Weights of a small multi-label image tagger: arch preact_resnet.
Rows from block 6, named by matrix and row number. Rows with one number belong to one channel. Each number is 128 + 32 x the weight over its row's rms, rounded and kept within 0 to 255. All counts start at 0. Numbers have three digits each. After the name is the row's rms in percent of the matrix's.
# convs0: first 3x3 conv, stride 2 (model.blocks.6.convs.0.weight, 240x128x3x3), inputs 84-89, a 3x3 kernel for each
# convs1: second 3x3 conv (model.blocks.6.convs.1.weight, 240x240x3x3, transposed), outputs 84-89, a 3x3 kernel for each
convs0.0 087:129076137139080085126170135117145090120112110119129102095126129141123121155153137168105089181059125128123124121125128135162146104143152145094080120107167135191095
convs0.1 106:121111127185165154154145154085118130108163096116125117058117066045017066170140142153154121119212198146086178120158139121084209120167183139127164097117146185130150
convs0.2 094:123128139112101119074040068118149124044049123022028040091173123134093137102124155095099067146128130146116138055122097106113087136112138111116154082066133168140125
convs0.3 088:148092151136077130121104045108127085056032099000038056113134129129102083140145135122101055154085195127128098100110079100152091116109152137133146129119120145142121
convs0.4 094:092107128092083062135103052144165151130093131131102143112134132124186206123140121111130100103114069113134136129111073131161134190131166121129122152150115145138124
convs0.5 107:134104107132092138163126116129128107147099128050215124112086128125081099174076128130111160203109152085080136133037144151096166108204149143127140131124125127122172
convs0.6 082:123144149136145132126143158135113131090136133131154118050110071132104101149101182123119162166095122148163129135150126091134107110096133127082082122092138140102131
convs0.7 103:175114113222113077186124086154058098106124118119140112119096198116103067123089035146136067113129139123115165105078142129102093110123156144111125138131133128117136
convs0.8 093:112136124174145132081106196188100123141109121108168037093181160138139108111143125153163131136181143095093144119135105131133149141092176091101127171132096120133166
convs0.9 103:142124110147153179103124127129095106091151058096134107099138087123126103101077151128250129137154140125117211098120101160091177158148146176146156130139136125104175
convs0.10 103:125101127133143159097169172137070153099129080117083144077175123173132096204138201129184096132134100128153147095128113123111109140143154160130078124138126132133193
convs0.11 101:131117130119158131111132152124137139113107143158195110136066119153085090131168146083132110137081165134049185120074168122130128083128125122144158177129124170117125
convs0.12 094:130163136128140204097072102126097150069070075067105025043127037161078121147122126125051106183129109191173121096114108098095133163094126127135126119114131155121135
convs0.13 093:139178173137137106067097131130146068085144117125188110076068071116146085118078126055125051102096062158116072151157097100154115163085160173176156154138132142134146
convs0.14 109:157103112106094192131114126177128113100115119072125085109060114087124117043157150094213088128160109194127176130099157108080139151126132130152089200174169165094118
convs0.15 095:109094143158168078085118162121106100145112079136131143152151105100223215110101123161117142132132134138163088131132129182075133137118143139172156128105124109143156
convs0.16 105:095124138167125080142130102129108146125128094105177142127060096028150100152085088083186137134101171128145154240113152210141117104255101107123108154171206205190157
convs0.17 101:108140101114142059171185144124141127095113092150167121139088092145208115080117103101118086111150102125225176174044130176138150120034143178110156082185183136158124
convs0.18 106:119114132149127101126123151123148124194172148161168139110080123095095079119096127072131119143112144160061112135122128122118117102110168169096158092126117129149121
convs0.19 102:091110138070143076060019018163124135073100120121074101106197126091120137139133178097127106091160105163117114106121116098112117153130096159144113129117126154120119
convs0.20 093:232146137076089150126119098139087082104080054019123064142136043110104142096134168102146132131158127113133119082123135175106122144099136139157145173128142135142153
convs0.21 096:130116148147137131106123098170160127105096151155239107019106189175107026079134126125102131159105081130200122138099141104131107081101145152163112155124135133095122
convs0.22 087:108126142148129077129127145112124106130167143149150115140148125118215110126161175153179118184139101064176174138061134160087141193199103125096144087128137115125128
convs0.23 083:130162125140136077115136152126152129077134126118126120164135127135196120136200137149130136184137077120149120142064129144094129154162126139109144104103123084101129
convs0.24 101:123150123127159117088128184128199053162100068180177126123128133215144109091135137123218130052126170123140128115155138107108144099162180163173146148106103152153148
convs0.25 109:104124115177077121141133093122123143104057119153145101079125184190086058124088129137163100081131080166116177131107159102067124098106191097085098126118134144216165
convs0.26 104:048033129103127105155083124129163182246174169255032055114095116105158128061088149133155203122100157143055128128116131160092156124102146131122156136117141111122095
convs0.27 092:128102130115150167101094080117156124136123111106126072102128075074086129186086118094175114072155117093122121103130116083127150123141131146170178136085143110133166
convs0.28 094:148127156130092137080152076162130133120128146094136081140106161181135160130203148197212182120170198122130182180156129182186106212141131149134125126115128157081142
convs0.29 107:156118092135145106154141177160116098160126069116123144105107161171088095065126138142205142146159141107128126127122138147093185106112164108114124126151121140113132
convs0.30 103:173127104095119179123130129143138081128101129097078127093046019134175208089112184118164145156128063155131166122113174147048146108110128130146141102121099129102123
convs0.31 092:127141189129116136071093109164088106079114101093135056063082116089128086137126127113178102185071106078161142112125105075143132127087174148136109185142101125123122
convs0.32 104:138143135120085150129075021123109104132137092124090135116130186127118144102124113080106149129147130121138104062107210117090117130146113141127190160118092146151106
convs0.33 091:165103127110076112134152161136127109115094117115133100141094118084136158173120139148075112196077151135114119094100132119160142144175172125128133124110152111155103
convs0.34 103:179128054117130086117136091154105077077137092098105070072143096155162149101164231109117161158109129106128062074124086153119132129073132092100165105135086138085112
convs0.35 098:136175069164160186130120065124116103099090084069103148135206126163100158091117148175123100121190090040140124066173144126145128088125169133121191126112104152157188
convs0.36 109:123116162165163085038092104122138135117102135166137050115098104090069099111084118127130168110128115089121107087170111142141196135078184126087161132122098143161142
convs0.37 101:104075081121062068126117118160113113065112123112087125106169143104108062125198142123119114117078156164079132123140084116130102131133114166134134121134123144116075
convs0.38 097:139112099113138128114131102161129120141138118153133148136139140104082112069122147127124102108123113143112094117110114101095121106095164129105101191122135142143114
convs0.39 101:078093148143119149128134106112151137125153104146125109180188191130168157132160123075188131110107069131117124126107140116118084162126126120114201140129141101144116
convs0.40 103:157093130163129143018156151130133082123073060113112091111113096157082216100139121118125132120092138127167089109144101191120158157093179161155164164132123118124150
convs0.41 104:137123162141109109116118116162126093176071083230097102176247141183209235085127128094165123164139093145168105127095071132143090125150117178154157147152125141154168
convs0.42 109:073102127119114143106121140114139097149099132131133114136078136152100123102143122097134136122119164115107139117127102094150179087183112112202204148127113125185106
convs0.43 096:156187159135167193088057098148108125033100062065121050028159232126132052090125107124227083118115130130146136192129087181116127173081199105129093128131134146120126
convs0.44 097:126118147168082129066050030132111118030095132000000069152179076050110199123133107103081113142116164095146115112131090061111099169097121112132133112099079140137124
convs0.45 105:158158128085109180187070099177089138067118121100125100072138129185148121093096089127205108105115145135140133090135131112146151231129137140135101083118108130112128
convs0.46 093:108202143173137129138116135135137117104172079127172141179137106110139111132075093113113030085143062186048050085136137132192076143174105128125214109147126154170148
convs0.47 122:119060093141096078112116121099116076053047015186255247126110169204157109094144125115128141118111102119135146131140148144096141115163128123136125142124147117115116
convs0.48 111:119127169165114184120081106149086125122129097026088130149170137154144132114237147062139087116160148151137157091118111133105118112120135138118140123133091128119140
convs0.49 108:120119138181146120104083034140130127136114135095111074109190113132190129107153147149205128062128211112059140146140138156145122136160143112132170133122096152113171
convs0.50 117:161134139101139159162110125127147097124086068111184142077063178178075053096132138116141150127080221126139092091121154116134121122166166070140173214171140109141179
convs0.51 102:098111177124155111152090131147093166099125119172188116096122097099061041112064102134117068133147077144150147133202061150121147092110173160131121162172163132127137
convs0.52 112:097118119112117107139159123133117161124120122183166101105083109091175137149123091186154135128105116125121123200185104133123141128162125154119087086123129043115050
convs0.53 090:113152134128128148123127151144129130117093144134119115060101147114046132147097130143074163145097078140131122131124135089113158134124099113142125110116137125076134
convs1.0 091:177136160125173133135127121066099110082120074100126105114135132137128102092111120200153003189139094128000119129106144070116170128153127126146106124118109138138149
convs1.1 103:130158134124098094119109104123146125166131141099102101158167161152124112132116145111132138132122142114138116128141111077126118154132170147118119094049165132145127
convs1.2 103:118128131101086096072036119130137136129082114139134116208162074255191161075107094126118143104119140114140136133095074056116139144131142138117127074128138147089107
convs1.3 095:141158182112121074084037076108142134123128132143124125169153136245194135063112094173158060183122103102056139113128125009065131162135135108114109117151137139133104
convs1.4 101:140131117153150128121182118122141115141112107114127120094089162119126115138111137164105135099137158127126125097160148126128094110123116119134130145058158177131106
convs1.5 097:038134097113126122111073124115120134127122131131137088107128132050114115167181136241107059133102124127110093093126102195121120126130128148120143122057189119112149
convs1.6 111:117127127119104142127135126143165135131131119129126132136117157131137150124133139112138142133115124111125135121126139122135123142133121135116109129130110100147193
convs1.7 092:067126126107120098122132099136135145129193111129100105065083161124069087175193180119132083116145121124073126156126124097142092129155118103134158119096091072107178
convs1.8 097:115156128075097098108128122147155136108117114162127122169126129131088142124134129129132128116116151176133078119115155048123155165139096167189113079090183124000140
convs1.9 100:092154128116112077117128127125152126176125129110120128133161170103137112144126141110114138151126158087136143090164109109128124150154131122141136119060145124141139
convs1.10 100:090120083128108119116126088255244255255249255069034129173122120127078131087131110114154148130114145131143151139095129124120139148131149148120137129124140123128073
convs1.11 098:037107106125119133106147110211169218132161181075067040112087134106124111150162125195107142107146126127113088091129126133150117121124103130148156099106119066037134
convs1.12 098:131122159113107072081086085165177134094115117132129160202165173182151156065110097105136150149146127118123135107106122089129093125133123139124088120134141094129150
convs1.13 101:116119128107137158119126130123128130154123125133179118132150152121109117139103130136129110137122144106146138164163129159113122112180152153136123092074149075047140
convs1.14 106:124115128124151102115112119011032051121132076159115186113124152106155133112119092133179094173161167119105167147138105122149141116133137124156139163089171092119168
convs1.15 099:139135169125128127153118125089099100131131141133171133139132123195137130085125123188154021189099079096038144144096164083112202140143147087134116106127110160170127
convs1.16 109:132134134130122122129100111098124107065114123158123103119138183129109085146134140153129139119134137108121157132104089145116129127162132120145110186097116127124149
convs1.17 101:097106107145113118120130159220156208126123116155107113120065078031089126222155207128127125117106150113066188123160130121142132141139157142140147145114109128121122
convs1.18 100:089100124156124185132121119128106157133129103127114141089079147085097153150135124132143117127117122131117145096171125139135081079127172201141088105107126094127135
convs1.19 113:127105121107107103095095151143128137128090117128117080182114090255189173089127106151096174106102128105163153148072064083120149150133085128159140130166086169123121
convs1.20 091:124117167099151115102125078155119162161118128077103084195162175157107117113101074191133137161120108085088091132085128093095119166160189083163142134180090127113125
convs1.21 098:094129101129168128105139129183142135066081126156106088123121137097143130144133119169135135038111176170132093099131160157168121136124119141139124054152120069000160
convs1.22 096:135147137180116168121130173153144151123128124149127131134135107094124146124120154143130115128117127134128130146146155157131109128125151126166151126143091117196152
convs1.23 107:138151168131084147112133098130136137143127135134124130154125116131132154132128131136121128129115127127124118127138153125141147130116123128161146147160062143255190
convs1.24 113:092153135125140173183146157116134132133125131140168141145116127138086133109131130095082131140136138144120135127112132210109141072135124112153134140099123129212133
convs1.25 102:119113123090126104099115112255175255115120147083055038130093087131073130180132159147072160063179114127126114133119115073111129148145141095083119070122148130106154
convs1.26 093:075109049182162181211142139141095134151109129122148125102043118084103092155129125124105128142128121150113093066139218147206110102076113104128126152099152114113102
convs1.27 117:127155130120129188149122138127125125115128143180138129112120096163116144110129118123101141128135118139129151117136140127133153129126109104136142140142115120172127
convs1.28 100:133144165134151107108162123129094146110138116172137161105102146158120130128118140125124133125137137127097100127116109124121139126131080122111188130130167134057112
convs1.29 105:117130122057131095129133123124111135116125114121124128070144185097102157127129125145143093105101081117086125128122123125112143130148124130112127075103197127182138
convs1.30 101:121127129114080118126104104084123137052121064135114128132137199081147196128127135124141121111132135131109080119130100128137130124131108154127126073128108104116204
convs1.31 101:125119143095120055091115127149133153107125131156074103182192135236130165071131091130147146100147125126133087157134081076093122158145141153170122064131117092000166
convs1.32 096:094120130127135136117144089127092145134147123134112075146067171140075129108160097159118134200093129100117118102120121138088083147139078101196098104127185125147161
convs1.33 097:186133125128158136131124105080094117116167125114128116144144158143120116098132129205180000239084116095000142107124173068123144128166128114121101133136122149112128
convs1.34 111:100111132099093110110128096131087133115129119149140104122067231110131148167130115187100120146113133124067044127122085110078117146153122120125128165157166122098116
convs1.35 084:095090126076107063128135140121128129133140127123130127104125137123077122174234164118124143097125146121161120188099133146084127142144164118130132074137144134124128
convs1.36 097:091143108124131128119111117138124163098113072130142118104087134133066125183119131125123124156101138128113155117135151138135110157125092085127139128170080134068212
convs1.37 112:118101117105084124123110103135080100131115136142119104141114147194148197087151056205125121146115139110140056136117099074110097163120122126174122146149153124072114
convs1.38 101:107136128104115184128140129148132118130110107161132106148071129135128096132128123113171128119104113127128156115162138129128140131112119142111141167082153133097163
convs1.39 100:065087073105127127126128112153115151146131160155097086110054141042097116190177162148122146142099131151130136135127134152136119122137110141150187119181062105123167
convs1.40 101:144125131106126114135126131105119132107104077127150194137161129185153177118121106170167079151158035122049116147101155047117189137147126127107171114135127118128128
convs1.41 092:114135139147108137175179150152157124132105116133143160074081116139120133166159168156116097137126119101138115144131138148129135114128142122126230139136117127129138
convs1.42 105:089143127097093119133146123125125165110117071137130155134104132140140132157131143091135142137117111134129142112124111095102124130128117125139140138126135095170120
convs1.43 098:119140109112130051080134108136132169109088108134116108211193154111114128135112133154128126117098165113122123127182106104035120146187135138122167094158091125032157
convs1.44 115:148118173120121093071034117100127127108094117151131129186203044255213156061109086149123114144131075113118145127128091078104167141108166109148103094134154151115071
convs1.45 104:144131117116142092123107073114110126117131098171127110195144143168139136075091125131124141147149155109121099115141098110126122136176127126113152027126172097021140
convs1.46 107:131175134115125129099119102126112137117143126162139133138105148072113130147114161120134113130127132139125131137134167142119147129189178158096127130112131124109097
convs1.47 106:109122133188140150157164166128109127130124128133116107068068159080079086148139195171139058152116102120086138129147127255141053044176154109110139119127131146175125
convs1.48 104:124142122148118091126102130140136122157190163188115156127090077133140156140127101140136111152122135136095150138163127096114150137130105126070160096120153117131149
convs1.49 088:095133129125116129142126140190153169128098142135129118059053126100114095247184188122142116109120144107135158139148111126137163142125123067084215131089165132147101
convs1.50 105:081117127088136106104113128129116140095149132105162127145131156134087098137146147226141093169056165061138081140118119089124112132136154174127145115075186125130157
convs1.51 099:117133099128169125124131143138129120138143123132098084135153139131117093126129138133124124111138135139106128129177160131144135137133150122127132068101098093017183
convs1.52 108:109147140161118119133114130093094089051104093151109105111200185125158155119166139164115155149110075112131119087126091140134143111128160153150113119147107136107154
convs1.53 113:095118128138125130140122102137152145117123125138143137154128165115127138128127147133128142107121137127126129118138135119154113127128125146126105101151137144134179